Rows from block 2, named by matrix and row number. Rows with one number belong to one neuron. Each number is 500 + 50 x the weight over its row's rms, rounded and kept within 0 to 999. All counts start at 0. Numbers have three digits each. After the name is the row's rms in percent of the matrix's.
# fc1: MLP up (model.blocks.2.mlp.fc1.weight, 768x192), inputs 96-191
# fc2: MLP down (model.blocks.2.mlp.fc2.weight, 192x768, transposed), outputs 96-191
fc1.40 119:508425512485471436443465460487474551468508477683456530523488530490539589442583568489579482544454552508538479468513457404471478556564474544540494520502424464446458467431563491566508533543518523577610500548457553516453501525485467557467422569526456384535525488473495500465546457541499535522
fc2.40 116:549559491443488536481462563609556499554487523395480518429452515410536494530550403516435708574530542462437477507494509535571546461490535480414407468498537432369503462597497521501511586464527411462362520503484488500523478527559531522483518576569497589406467508582451491478557475543537507449
fc1.41 100:548551461470502374468565565466431445522448492611605466530435529496485472495609422521572497473435548507617330535484447503426553514534442514536595512573449401499539536527572565502507572516554444541530439467470598515486474469528428563500485461505511487456558517493533490560503575538449526479
fc2.41 087:510561560492517530606497481539503464540486482563479478577554492463469448486576548459468442472489537501551375534489592450497579446483483523547500462500577598481569535493542524519533457633445548532560386505457549476564530420527527488313574440511512459587500469485591566494412479503480537386
fc1.42 111:454466543492455486533482455513469473493537538515544516505501515513462641578508569490515459581553519470439501559546496572487540510477499491464532518523518425550494449458530428600429486446524445419494479525503490541563595502568438538561433493562463453393486420492478485461537420486486521572
fc2.42 105:502544474502540440480458498511556498512595506417467465483479541473515490510483487528480479466461460658488511420425518467443444526437538522566492450496573466519538493589412513475587448501545563443570510530430444487460592425511536530415471472491631425536559493485473458605487538518524462437
fc1.43 109:551520482509492502505584465553481523407430522502508570543471552553516477507571440513532444560489587533510496520429422452440474501477405531484528503515525550484561493448535511466536550536505409506511518450480490512536492453454436479555454513472498445449553457514489412560472468566496624611
fc2.43 119:584495452499511481591449441425508468522584468456501472500554445439512448494510521486518434445500528454465517426630569557478448538467509453620500597473497527524490566536456544473413439502505567422511459501456524562471512531512462546490506493481521587431511500482543580436533502506467474470
fc1.44 094:467448548550494540530536509491484395518390520504560513375513443515503516484520463483496480575532530498443472516430446516489503556527456536449493482597653418539519471478498488622541418473461474514451553476530509461536528450473439542469587532510441463405491491435517524544482442594485604493
fc2.44 065:526522539444505598527525567549573539594392582504459463468564525500522489492604542564465392600517504500488485437576451492470467499491387515454532503517449527492598508513487463611460522598446463436521461503515614471471465545418540416455411448556473533545460513475491510528431480543491475544
fc1.45 104:528533420522503562571475436383495483442470505551560438514536522447388481481542476482518440508496514464415512458537572444574458433583554394462415538450472474574473473511447474509481520489404467497518405469523543591524530571564490559504437489482474519441519443509396562461573458524512510487
fc2.45 098:470492490428539413529586561427548568486522527519534458473416433520566490456555565468404540449537539530584483424570535515544474559475449477503522432532521518658574482520534435494505458484519531562555552432543485567605475483418448444457575565536564448490429523430435464479444548547528505473
fc1.46 095:547479450523495484516541453540488472483460517505447391471473566500414550490545518483471395493524558577385502518503550564574492431489493489428511425544567526543525470510541392492457464579390428411523567524438525483542555516437530468525472445437506457515583497525567493450441432481486518441
fc2.46 107:469502470555454490526437503502519484443512437565531521465543417534454433601511435511453530486464458545550468413610552484487571473474618511540527488516511508507436528535450471406464472495505464482515498510577456461500525474522540455486474498557479599534466463549456559550518520521544533553
fc1.48 105:502547475544532453466566484450486502436428481558440580518553496489456537482542545469491386550542554589446475512386459453421507545533552506481544490520532533516489446474525486463528483589512511453512492387519515469582504547463518447450565461466439517497497491486385546500484407499510510518
fc2.48 095:516448492548603543432522576452421580442512548522519511514531552505460543510489527461452453468437556598485489526457514529505529574416558476563480552500481489521583564489496446506523557487491525594497547556465454339518563509538580424525482450396525440520511492485548470469475428457533475445
fc1.49 097:497440397466471494524447480566432463407362517485550494478500533501481504506501505504603380574473573480488490530480516465548477471565543579429460545467505487534481449462575395552462529513542535470478511483448557531512585531492481467512608432473433491485496428535498544537448362470523507540
fc2.49 098:415497502483385537390517565541471563522527594518489551437504411471519485540506505436555492486531563516520547511521519488456446514511431485447480551579455536505416553486583461563594507586525597470454550490555523408478424515504494468455471451513439516516499505574460484492517537384490468632
fc1.51 096:556532471461482502486490401502533421422504472527514605480567524410411476404577444464472462463481527512568531475457483449535500476565395549408447488468482563485469586587496457493555509599504549480536544431437521490515512614470517488547502380535500440552491448543397615495459458471516509515
fc2.51 093:491644483521597450452497501491583544517556470488487451520515426532516518554478551446487526508493505571461519456465449458518527488462648528501459456390572422579492449501450576511514454522447466512469427602437514476583562420429558533538395503473448451493535573419485435580474399433578426558
fc1.52 100:560490486563403539474534507409388599505522418485477544501388514562459568496488461476523496522506608570438494496549556511508504464460557456447545462506519443474480412504453494626481453498464517467524453511459499530495563578467517468516453522465490391521478547445577498543470363546496520516
fc2.52 122:513493476491533461501416575539604546483459515523533563463547452494490382626504540525485430428493429453486492496451466440464483467487523518465452493521485456548566557487628552495447500530527589467522511426455488609512505487563424520416547613471506487573519531471467551489504471519510463554
fc1.53 116:472582418581474448446519536469492509421465515575532496513482460414416483594518530494538495645544518507492459461551548440617469518607504439572518516477493463524386577492484533455429504514434433390460425483548532503535523508544466580585482465528497560418422500519402513455554565447524450536
fc2.53 141:473441419462533545518499471512536448544431499391604469482520517490496487516411444501532436446440534440458475497509520536441450541479649496536516538487516593592570514520539447455514536523477523533544507510519418573507488390453501548466513452517566457435491586520458526468565493589503559378
fc1.54 092:488625533527473565508482494459544385509516546552496506516437485491516555448541487410502440497533486481548478488503559498509463418525447533452394547507566406550586529406504476458467435486437541498528494404490523574454538502433487503519445534463552492513482469373412564536600470590457539549
fc2.54 076:476521504505489543521478496584462563455474417501544554460509505507492496521452515504479625507488489508463493498505491479454568506461445485499493484495518562511534535584469451515490559455565463557566484533572485494557533507564473473498473540519524464454525530508528506433572441531490498502
fc1.55 114:487458392482522451472541467537501514437484573474500480321474471447525468445501463407538483571503552495442535495498479511494523500566494558444503475497572504509446512499506501516535514569479486469482537338562570467432529471481418454604596481554411487562579506532538496512489469522500500507
fc2.55 111:620411521533491518505453394503420485472498534510480488510406585535538433459468553535528452545486559533576449509498469484421495506477471520527513458486467571498481497474406416499520526547519505529461519538571518451500588505618420495492362546495572476439522522594496425485508557456560541399
fc1.56 106:524468479541500449465499502568484504464539481536615390452500490427477534517524458500547512449476552509510458472543503442547406539520593487461514531557511499527393457492527429481419483501567557379514483541540549510606552571548473486527596486565444521519496524441527512545517531467455493593
fc2.56 069:457528503487431569559530557526398432514501533584540568485471491513443406457454582463417445508493597431571501513536508487412469549523512376604520438504510444438517522499408543495488497468576489519523489420531540478527509564568522576551467480550445537472592479533497503488509557570490497403
fc1.57 109:492413483511461540609545475572505443483497547563496404537569651515462546549541531499433438520433491587424518560514529579501421478523440388502449465532550493503511581484525409446511581495446420538547502417458511496570535529490493480609503436470564487539569472514440441463455417483478548436
fc2.57 114:434627532557450488466408536555460445459481502501487487482534563389481484469476520494519464473489628602552525441538520486491578638495549407496486506478523470484480501572469490507437555513570473576482507556509504457453505429480581521511506437521468512462509414490449499532450436474545510547
fc1.59 103:568447502568410504533449442512442486418478537452493544474504458400514563440456442494531483466555551558542476529539458533622482493531499515470520514538451446660486475455435510599466483526575530399489441507468475460450481494463491465534372534531501489526501457560462519535533561400488539495
fc2.59 114:454471467479650458543477514485546446565534550540515474535512485431562506491476534467474461389555475471471486492433483542500510504461580537456372475500424444538514533509566500596531514488482488564481567514544405486483501340672565547488548435500564522518503569497452517521517548538494494552
fc1.60 096:498421467516415522518567533479482489443537415537488514497387571495453517428524492578482504474492522531563446525518574512566548479525464522470429506539470464583467567446472483537397454478522544498546521498396606498510485628445498525512543390499552560454489439482486519467494531530435519501
fc2.60 090:554570571460487603539578509441458543553487552564487488531464444416487596462522530465385545480483389532512572590589552561422528444485567441495523435547444491377480508449576541437532536492481458507415484392565509460459500526537492424479457507407550536557553420524502504490480446479531506501
fc1.61 077:538535494465496553559541356508407528453473540513473533532539504454522558471483550439461453485532556538469515530533487536502507539468431468464482512534505459577404519494529528546450508668491587420486546471507547563446498547550496617488444441456530515515559538518519511402429410547402490502
fc2.61 089:593465478597598454472497578541541413525495517468469486529544452557450414477476466450536516524384437541519529528450431563505486517575474548415501476498515512504502519546427464533550487470569483526534492438470467469565483579466427401545561526438520517453503543554501567488510471428482466479
fc1.62 096:516403515553496518420494481516526470493437567503610418479500486430431473426568444470448437497361501479555445470528483484460515562563562517521437566537568485565556410504525505471482618513530528503504406489516566512447521461470500507505478443473439491544479466504517581535596477478480619560
fc2.62 072:510488498536406533592575443590387418555512565525539514525496458454504544503481552529478482499521551459505429414462483467505526440506493473512452446500607562393525646587609402514545489504473559482562468564535511473489520423486496498466534546497582532541491559555509416522419442471522419484
fc1.63 099:627446491528459540461527504589391513455525452496466576469533452482565535418531560515478496490442568584504482580474423474490433507535492507463473342561567495570504533516495513615492537490510456538574462451517577584475461548465485512608437501490528547512527456531529544567511472513468527465
fc2.63 115:494499527572533477434483481503578497491450541523466577521537444449532511615444526474503428473589467477499496508577577459436483474516508462466574499490532438534604519450613550405586470519494466494484542477521399461405523565515433536471654517427555445546569593429461425554455499516538520477
fc1.64 104:487444446573538501563560508497500453558472560501582462464460506498494551496573427589503492521536477490467468503451510499449543526482571466506471530539519455532468424439506413413439465451520492436589500442508483634497466538482437519500503504505467537483453402386547507503591406480501495503
fc2.64 103:477483502411484616444456537472536559507493484485495426546532447500505437464495468519509593561506445526616518472525535384482517532527453409583558454462520551514547561545505515525516466416553440530530535528531518622346514485441561423551426468521492506482538479478403474523455519444552542553
fc1.65 115:491512459527444450483409471555423567456488525486596455461474541510495556449508514444511478524482483487484511527592436527476429454545585491467655385544507476520488452587623405449459553547413496426517454439581498580546607492476528473500517487518478531482465545490454539564557449399476523513
fc2.65 114:471569521513438484505405457454530595443486568583435494509501501488440552595560410490570526498601544449501501470538541422613529388564499593536499553506417565493535480495570517451526435509419496468559441514424546569493495527492498511489496473432504613503499478548494555452506462459482576546
fc1.66 121:543589521509385498526467438574538491506368520513529536402444501538493550507545482507417448531535483478534497520415489504460518515483513585439458417549510523495495525563588401442505512515503447461561571496471428581571584508486501530469608443469426521494395491476550560487493436499478550541
fc2.66 120:456506519489466530395488436500517517557455507531538462518466551464500458538498481494591505400626475377512499501526436521499470461488626588511477518508399446460449469415530511413549519529533520418525489499535458491545463538511534525504439558391543533496456489484526465519480543496497542587
fc1.67 095:508466466589496477538534479495513436503491559559599450465465507486500512530537412543530537481571537559509460533426535516503484515502447468469470560495609452472493474462533500423425485395560494467623412495496497542520499481566363501573554434624437531445482433463547526499572442552415548512
fc2.67 109:555417512553527476536470524586467450468489544489492496474560481466490425495521569575527489564529545623553512509513424414525525484542405452462557463538540591567512468556566488537556472465523551505497489502533556481552522490430419501442558528392461480512460509440496524468462510424515393645
fc1.68 111:547555420481418510434491509479364419470433552481538487450515568463468555558516547470464378475495493524447499515584465479534440501508496463488607457502487466567547476504536434499466521623546576470528495401517521558506479512462501482548460448468452529487480618488396465475544493470514539471
fc2.68 105:538534503581472543464460445550487483503468579408522451522465442552475488500470418529694424507441460490528502511585509476445473504558507491516503509494553470521505483504469504542611468515484531465530488540480508415487525465497528469484511513506595462592410423487480545489522415400495510547
fc1.69 098:573528423490528402533532482487521462466488534525514552479486485505508445423557547511442478469476549569493488545474478547529376409537483419449443465478518556467482508478502496469554522478447488481558477395514584557506538467567490505571523410488431517515472479495441449433488520494497481535
fc2.69 102:400432515513459511477555415519520490498463553539459406485522522435497418517424452491504540515451485446524502482474458535521484526498524527496532359486471470531507539551531584469548533511537539458505512590439420422497435426448554510571538474575646388541520504601490434425378555494538521439
fc1.70 104:527475501504454404483588524507453477482428504579551570506372527473417552523467534538388481514467515550500484511558506503474547477471429470545546543560391469492457518628440430471448559493514507457507548500519498449523473569471460519395490365554488546478440544453506629408540547470444450607
fc2.70 089:517513510474440538533534473535389521474475543459552424539423420524496540471427453570486449571438527556526565532459463471456483589484589555600567632533533472527565453484429454464458505442436474564468485457532515517456434453424511571490476498405486491502497524442539632454496516573502504387
fc1.71 100:517607491500435416513583545427530473461506503579493443561529511474478456527576626435550462531556543484436330541436507440527533525493396496558563431553557465484563571485497533403424524490565483494496455488501480491455512501436462448496497488524594453517407517557387393503542531522507486609
fc2.71 078:521450484454448500510494574509445423447515501470554486471487501515497538543504514574454524510443454529573599448466547569466573481541483449491498508492379486492509467505493473466603460553450552519481479482497535508572554496539573497488458550523405589514579478500566604473548536559492583497
fc1.72 088:550581458628472517518463514416502524470538491511512492550415422486404500562572464492537467558552536498495460476593501495562466428584550515459586547463525543469369488476450398532414466475492582348477420551452564562454550582540482470477458457617453511522469476463471569401553491473483540569
fc2.72 093:398611465414477404511460467513551544529449623522466581469514527534523426448488566389484459434494471498470496493552586520449575514428435376516486486524525432558553482470545469476552488479486547549519563504588437471478507524358564519501420519498519443570557494517467458514518573426517562408
fc1.73 093:443449495530441582463464480550486418518517452573415559486496552538524544580537485514515563457492584424426562471496460513527540470602573505492552445468510446530509488567516498584497504530499430554504574522438513586449496650419471532529404586493581529420561429504541463460528478499520502423
fc2.73 096:512500489404592430488414561574503508452513566515573490526515550491479453583533511446441522455530594491499500565592518415501452445532467472556485527482480560457479501492538484544420465520449399485547482587439552517509602485524490488423512479550525523535426510437450458496506551632526482410
fc1.74 102:446489479589479479461590530501491493430430584485538511500476470533418455563537431541493507566511502575538438515511482540535479539553475525493464516489532458522442503482466522480488470499459439510509472506455516489562559469457438482612587503488446367523529496427518584557481511616486545499
fc2.74 094:562503521434499538518413456479458401537512465391466552508565492494461474411568494463538550550535466445472502538524478511528458484574345473533569497478499488492492472499486438528462572519485522593541423469473590542411402461546459519436482549536544464494483518608539570442554517435466536499
fc1.75 098:480510458591429411447533442505463507495485523481504493488527487503463504555548561505543466559531530527426508496493554457562488464514436474547529535477518529549457529482458520510455456560494495315476474504417523449462535508511474425580443450558550487486445457563480485457487539481518434555
fc2.75 112:462498462464505533469589458483487470491495483536445522545521482474492553553480446487513514471461512541498489518465540454494454509522523528535520564535519488582525575414562430466541520436545440496493523590538319539484557478480532570508581422475528498423626570491433453458584469537489524542
fc1.76 107:510530490532485427488549559448462489430483528531545542442391506519507575494520504538420476599534503616512466583470442557415462528539459508391526478621553504481461468536559452563532576543412433480509550465514520487506645481479450584526545439556400496538392503428509483443476506565474562507
fc2.76 112:503388543464451393471553492549445509516546497478409564536502467545488427474554482507337469628507479566503423468477488443535522510458491529531543504569534568532561461450499512465554477423554564530469498520469528484455409485519494491453534549513485481518514545489552434489430549477474475491
fc1.77 096:521441413534428543488558413487330604468425432521519382549482555561485537454560438523451511499459597556473515568533454491557436447515556481525512360519501481478508526491494482443521508518436505501559502504459451440539432490423518461467501514523520460497532585566547499522485489536517508488
fc2.77 107:460495521508545507479484535488595434446551411472572523473521509442502486552516554520567527526473410360378485433443532550533558482516446447514459516461582475473522539479433560572445559428526506498523503378525496580478457536538486594475443561540471455551557501487503522507495520591485464525
fc1.78 107:448481545530467420546576529535437495495588515515467511509533517468518617491461506508489478574499506512452508568567534530391531507470520413463550540550518471552490396521552456549391426522473434473503466521514520511458570542546488455523431465549509431449535439296514492527521430489451502581
fc2.78 109:500516507487438560406511389489576478431599443535456442479530571492504503502499486538545431497494492552556593458429475568505460446483484576497430419484522537566584468591447554548594558494487561511504482512521505437539511551542479502478559516454573512538445504554466570445457545570549445439
fc1.79 104:455488516500454572447543456449511462423525485556450510476451556552448485507521433475530549560440525515520446484550513546488517443497478525487429461526451453521477491449548444538401404532463576533585518589434508515522498634456506453409531473467530352509446474396527558608461437553469477493
fc2.79 097:448555460504585446537458424545401492566555571504458476516466425478495456456501533520400564425509534521515458559575524520459602551555446595451429503494559492413476517444543514476536453451533480623465533429577414427528538500496459428548430518432601444464530518604512463494422430622539492504
fc1.80 100:474608504511500395510501530420483552469492458646634552474492466390461601582505497513454486571523493522515485471574557520512510482533507435511513496514506451511413426597551480514480523431546514527518483535567561536561462602640427514479527458585447549513411493352480586397543443494491557555
fc2.80 104:492470493458409590497483539557519498524405434507521572513558461450456449472580468450459416504393476511474524496572491495474540563475548502428553494478473572508450535523452485539499503432585451535506548499455498501459521490363492623540493547525437544506493526529466483569446600567510418496
fc1.81 110:545464486520510516449495467396506454479586432528506438494429462406455551485501467499438528530472556514521510489545461483563511488531499506472529476523485460435393451614434467609506483543485515449556436492522432480465439621537466521528516571606525524503531496506525569551471489447501505443
fc2.81 083:475467480457558558552526620537500545548468485431443467479492545435548469514615564443476571510558449508481462494509551533503464515501576564365569438526352446428505516530540465507463498510487480619545488551572489520528543469530509534425487446481445493452509504476486428531510491497519488480
fc1.82 104:571533498539496598540469504563441521494424475543515531437566535515488571519511495458481499500502591465370561505514528550553449432522580496391492470475503471625502455481477451506485482488498427444509513536425609543448577505459476504566414517514471460489546469462517537480497389519455499455
fc2.82 104:495525528439497443520495469578503547479338499508566437449428579483483609538585480494532510461511430512618480505519502509563521520479457474472542425491457517454515375507527458462485523504416524456477493453629515469501532512563484571556504464462573549531533523577515482381509460507521579521
fc1.83 100:469521525542448424489478476571468479474469543570461498468522569566493584600487519401492448619479516532450487533601491583509471532520465543462494441493578516539464567469546398559453530556395453519428539515502505494549610509517475515443441500500488445448514523459465459513457477550469483456
fc2.83 119:576490444514561591537529553517557420488418443475471520517472470487483406491478424533474623407478518492505629460521445466500520431513533526483609577509467493512384469505434518441436505542510485537587490460523529471418420453426430492481553424519537536491433518537509537547478519559506476485
fc1.84 107:450503463506540441530585471530471497498397564540529465422516475454469515543524483556490463512369496559470507623458454467418504576482620435486461495562531475528536490542551482397537458489523454516572498445544434543529460482448464556480609455546493503524490526436483566526515466532511472495
fc2.84 112:503387547450525493507552557512521465538571633551482541531409462531502397414460436569451526520569515477467444504492591497491542401555414467537551461518411507508602470492431423551465423450543582522523504566442535567420543523413491591465514451555544487482513506550543506445483585560474532483
fc1.85 100:502534461607461552524499483548448517457522462472476452370492471496494496476538421533575505610517490525466495499463547522496449519562479551518506477609519526539503434441460502514465502488441488442486465416494436531402525473465415432535464556591480488451499448506545484563545455499493542484
fc2.85 104:481503539483521554498512490518576531437413519580588528506501448521534540451476615498370521469468493491485433550509487476482523556501465488510404440506481613538533570537489538476512535460510532551474536503475505486518480585507407520544467521552389510466509561404483468512448520479555563511
fc1.87 098:495423469527514425508549581513451494474341608538560510481451583530484437520552564462541410547519506625573449539469456509436528533464403543415467551536480443502482524550466522563560552604473513546547576433489553500496435458515455502459550417514461429526474530446532570547477413564407474513
fc2.87 101:533521521529528485495504463470466574436470581538475486555495521486499509440513491474525459565548535440440446501541514469590377492502477538559462508474440584515478504437547500550429489493459516492543508449565584531474456514511592490497543517575455534469570548511596536488503554515476497509
fc1.88 095:394514465547484453586552525474467537516513548599483432521454549568453518496561459549446470531547500483438538534541492507420476532469424478497530524524504406497490540470522490600451418543488441488613466378504479530539521451478432503504454437564568471440496458490482508555498465570424492559
fc2.88 083:530646502473486508522507482384554497484483610569484547512606495641516504451605517547521500523510535497491505423526484417511444393495502507480495471467521488472588534525501415488549493507437491393444483498413530521485577523552484484484448491428473525510425525502509483564425477428532512426
fc1.89 113:438379486513510529360480406543498483490591520457473523440521540485526543481461463458484497491452525504509522553549450530466523514528452524409470537489490468538479508510487499537531436546475516451511502434498427425486640465493398597584440439500414437485530520499533530540518543430485476462
fc2.89 117:483542473461504466478477496416507519523435507435467417445441518473516514491486416472482462565577542559560559533530486475422543522550567548486438529510409567564467608460473451488485527661481393540502508554550494430593426530437451492511577609492543505498531455476421476452443504519508490505
fc1.90 110:463538485493524466529518567553354537421534611491470512563588547365500484515499523439499468534395549525462464557544406528577453470510389490424534429487485483530519511490474511463524526571522404425463478427499554451424501500554478428556405521535534432501572543519466469563480495518496573614
fc2.90 105:420564452530487599554515518567447558619369520490540416546555573494507482464532472540607596454443482457537512472553555556430434566479488475375405510502476373517458499510484521469423485506453525521494482420538530450418466421490469588509498517483461558488564486506443436518489627428516480526
fc1.91 120:493383456435418464360470440465407467461593566514495536463494527474512625491480518514368479513519483486556507615574391550484438521503477493450465386593518436528486563546511445701552534567491524479528449336498468446562561481556471523539433498521400504510496537511428556524512530493500553516
fc2.91 116:426418434473516438485500558558494474499614557627489563503530454439517503424602485525510442411523433549523427468494502572478510523552574600440511436549516497427531465414553504463535512454540595503504481463533420501508507520546482493510517488439584542459500456464549522544494571449539555533
fc1.92 097:501541504518473452512497467460481586475574532548571570580484509418532591527507519515452458501477530498490407610498449511408487543461498378519492510514534431540513440466562523468432565439554477447573423464581517488616458480501418589563458428579529501445571535480333483505552505524491535611
fc2.92 096:494473461517453516514500501616451546514454457522534534508513477557476444515534611543544489584491543557532531526481573494480490433507479555502492518524542520461458481562446487525499455481505444521502458502452485535446474506469601389439487509473443523440509469516583472533522520500479578516
fc1.93 091:462341486490472517470456455518474504455602531453570468504430486377481548506449529532526469511467544524421495553552536487612409495481554398438504532439536538582449478475516471600537438474448549396523378505462567493497568482551495483503556486565522469544509522560460488441516521395458517499
fc2.93 095:450587518487612493552451433449536527543414538535441526473496592496484504565584489453431520512621457539538532474459469505482475516513482518512556529497443521481497460479455522494430511428534420487496504563550490369450561547505580501508427484457425535557470477476557549545478446500522456407
fc1.94 098:572522489532450564574404508450324476436449474542475506507565542514455606511565538486397415524571504487445450607504499480449528436480495429514530373564462459597543423457487437538465491518453395507552444441503525543511517541456485446526440542440559488495546510517480523590494417563476573554
fc2.94 095:608510537473562559496505483469504521502355542510466491525424491513527567596475414516504564485592511502514579407434505469477456493521544484498616545500540467505424589500527494432447494488505540423476460514514533525543523458458461535552599457494520544520420482434432530396484435459493418554
fc1.96 088:466568567504434465537518417525443487528410551515518500454406528547386515514522462496449409550515482494486486493487543434503542479491547511473579571580481498502521513514524452490486469458486541392499503482547395573540557602532484505435463458528485500450456475439541550507558427509431526565
fc2.96 084:485515447484549534477449524514379483551502494513485467535464459540589568465446467555521586562469462570459503517522392584440540479483581582444485536541569448537512463475500538528595474476630480602460499536455520495520487395470652424477424473423539553553555577517424509431476491455517466463
fc1.97 097:653552441490504441448542501520475489473470457547474576491543584463438498532559493461440424506455538613468502473501373509554408453617398505486507394511534522467408545592492436471477562619507537514516564485478521400522518607520482487543525449546510539550506549517429557443518479430504544531
fc2.97 098:383508555500599588399498603431562533535462606500572442486528467554503438441543542549494542514522479480529469501514538451548473486418531462546436475436475400519581493463539524503517512433512542524474531572445543549485575480509515383477427501497503418426538490384485417557406507489567460544
fc1.98 106:566517511656511439498463517493537512491553526460483506547424510540498541380585431569475532507587516515573414579521601496463493519496565499519543487529492498455463530571534420591512470508449487461510540493507405571538552491515433509480457465537461512549471462476518542514490530500504556602
fc2.98 080:491463496402396604416452500436389459518494487428516472572476502512512474467479551480532401511427551451526559512447506487468455533494494502408560543493503606499593479469439422428480545594485456475522496498441528487543495477583464450465440445441548557408456528502507474507558494448503436547
fc1.99 114:503380456586480519459475467497474421465427562441561480342495476463463506520457466519489506575383514443510531456591537489519439446530475381488479522503503501544450483599458426581514442539431438479465473438530496541468572476507531530486586472471453469518395577455579552496565481511504457491
fc2.99 091:403451510551386525533484526494493503473475399519431477502427465538547574459478450525486504582487514571586575319482467436524541446536516547395570488489527459529540450584452542490566460432626468444510454467458479436571391497548479478481563559413503457525512498470525498498509402591500483487
fc1.100 106:530381459509506513492591494481498410421473580524591427423423481467505467428527431536512481481461550539585445519435476421523345539559468452525379547487539481491526478487482500514494522527493547525475430548495530485430483452429442577514524459505456521517408566498555488461532531550527464514
fc2.100 104:455576539461578452486594395497467474526485567429487438471509540535516493387459528491500524511414517488458587553415495573419499469533533554441506537558539509496466572492498487511366517433531547496568456551531559518461561474509560536414465462494561531499429504511474487483494491446488431514
fc1.101 107:438473434532490495578582552465516443478502525528463459466502486498456419487514460522449542581505498491504532523485518504500476585549436362450475504468618419507322542549476480563479493490525467420531487453525506561477531510560389534592581487509535450427474514463504462493528476541524497503
fc2.101 120:461420480473462507457551432577488510517499413475438499505579529398450530564595485439556503432558447444554425570488467526543487579553515502454492510483537515499534523514612480495479486435447436517567501530506498581552512516465530418547624592534478501414424524562505413460518610516515460541
fc1.102 103:597511467466459459499423463473522503447534531507520504496481607525516523497533492485519466462559511456492477471543551473474547378539527536484595488501441468587506495533590480500458459497444526550563478517531552645393497570578510508501481497444493451472491472497524537470517425369424611533
fc2.102 092:473519490501584487412517483422546517552475515454463498481497512511419488500555476516535536467409489494536567572498525484517471504516407536509471502489547503454454625428435535447490584507546451530408527457446518551432521487438446525503513523573518505480531460499566513465509525633536451528
fc1.104 109:477497476444533468470482391451521549442531558477587442532391519484451537410536426485473507460376516511419456455590557474469541471535523503478510518510511498495436457547473501489502545492473562485473531523500437512431580528477455567457489461589402476496537538564518486406550508428499538540
fc2.104 095:503384522428522475596430472506491513532503458503457565492493462456567467513424415562557496494497494489565465551576481461511533489512479500478624573524473421440573471439614522479513476514551515588532502586476468495520424594415511401434511492476522518546496545462479482439496558398511522496
fc1.105 093:497529526514470570519493456456499445531468515534521439462495551563496509562539473484409458518484493494433473445552495540472454477491410548500490548532508508501502560497555467471488469472506528556539481490521474530475401481560448541498537517554521554383430515492408552479519489524458512469
fc2.105 067:526518531507488480540448498475496493500471491509486564506564510507510449455573583604546422483531523560565486453532433486493535426441528489578563484493517545405396480529502554521630612516524544432561514531474458599571505450547571443427462490522443477621433424488560581493448555532570568479
fc1.106 084:573419546518506457516512539490469421461548493514605569477500484468515502486508424561462500521573537466627494504502517424532464466523427403493508533573499499475535549530451473461495533449527513503576499537548441532553487613600444610441495388592461564481473376458502540522532457405450489512
fc2.106 101:570512458499466564523537402508444525575450438472411458562542523554505545488529483560496447555436545515506414581456458573497651523455522544432445490498489545471476415488520424392480532529491528509523506468426506454497456501539561433515359545453503526557517480571449511545408397576555599431
fc1.107 106:543506454491442505450432537490474511469419612533523535446520477534445465540525479438490437534500522449460492453511480435540406426604455514502514490510557519523458517533510442594543456472422572503579432432468524581483564491522483445501567463547384532410518450480404642524536511495510560637
fc2.107 099:488531482494505596475500531589566485452587427442467608537571487464533535543527544489438491506440487523411544453460511577522533549518500537420455462529524528475438491527534422520599528519509527492446520406569368469498480491480409411555460504469517522524481478519434518625500470507540472502
fc1.108 090:483371494530502496510480464456464434508449517448552547392446487491507514444508438573531457523454529513505481494488566442539481503492404529536513582571478461476484543506464393455468476476496596377519587465481547428495412489483471511426722480553512514469515494507500538464580446494484430497
fc2.108 095:498553531487519518511487558456449464515490515533631558529506517491454432470462560580510496580472581588478542583595524506500497539415606519526391532527498506501486501484412496595448571482478464499534496460447451460526487439539565427568472394573456475503484449422529571480477556521520572403
fc1.109 121:460553510488486543492544451509487439494444597479494504488538639538435479501589404555523504508407497519437483497521467460449546366536482529482538517539488528502479506552464547435556526575443531480501477411494506632414533515441470506491441457587511540528492474501553492563569501476494555453
fc2.109 119:500395473430539550486481471518476542531501476575448455524522521530521543407557597542503429483464478482380523438447463450478530581506493542475541617490514496552473512474401550483490521532535494618535497445528556558536531502493436494503565540489526476505407482491525450419479419510547495462
fc1.110 112:437493514403494434442586486527502453483522552524427519393509587384486550514490548517500448518506527429407509509503479466501474409532494496412426440496555505542426481508557500489501424601484500427434526425555549526500602497633505591614550384563399539500499436456470513468523508396494516515
fc2.110 104:477581512441423444530525419492480493499468437463544472502494517534523496389443570470526470618562548547547521446474489512443501515452534511544520473521588432524459517483474552445495522567529421484437511456549557409482486531464534478521488513479570428535560505479464406537464504642497531430
fc1.111 113:402327465493466552474569413541468454492531428513492458499478605517522490470519449503464557527422585546511559576491409452468514407498491493420490470534559449502474514602533524498524509568537540518511514393465496498595514596498424522551500521497503423493603541497568488560448463499459529460
fc2.111 115:482627500560492464481588473502485462435556562478542517552487582481468451474459456533479421560562448526484561441474583533404492423470513400473579517534476509492517499444431532564489537533514548478486542441505490535521456584480516450448514505479496445576542520437606523456503476523495512476
fc1.112 100:495513493542447537512503499581470442481490427508476453462514565469498527510437444449557354567518517528471510519417477409485635452511458554466448459504548479515596463454620496484430386569491473548524502415500530461493471514473444497545518497549501445439645419480490491551541461558495603574
fc2.112 097:561359439569457395502471598514461479535541490487480544494430406507530469500641453521440448422494492593544477408500513537483507455532519579455535469530567613402491534509481441476503518512499558526496548571477484521438454564533551486421562512464434559458523537528527575518586567484495448496
fc1.113 099:604591514503513501464516529538481489509492481529483509423499400544514446504519457474522520516516538561557473531444412507536377460563546562489593434505556501434485532570510503439536533443501529500571452486498444546574595542451483530491536478521428525477446574477549587585464470534501532518
fc2.113 067:384484490391567534452516472469464466534563494446518401465488500493484541510557491544601468468558500550449477538494506452508480475492398519481468522479491455603545413434485489486466484556524609495502507510511585484482508561451588484565439509500465463609499531438468491563454522523524539447
fc1.114 095:560533484492420486539544463487442525494491533530488485491463498473447491466570580514475476490551502513333505526502459461490507513448503501499545468529444470627478443490446468449500565505534496352537446461512469643449522551599495524478466496528461504503475573556479536416526466401435552619
fc2.114 104:645444491491541489458492448466443522575554404504439541503539507512465493532491338549480523544483469534482587425496562483450505528562500583513476605507486596469495605443461507536435473561434462567553501525519546553482412433493522509443554470469562536476585530488508579499485594561426445447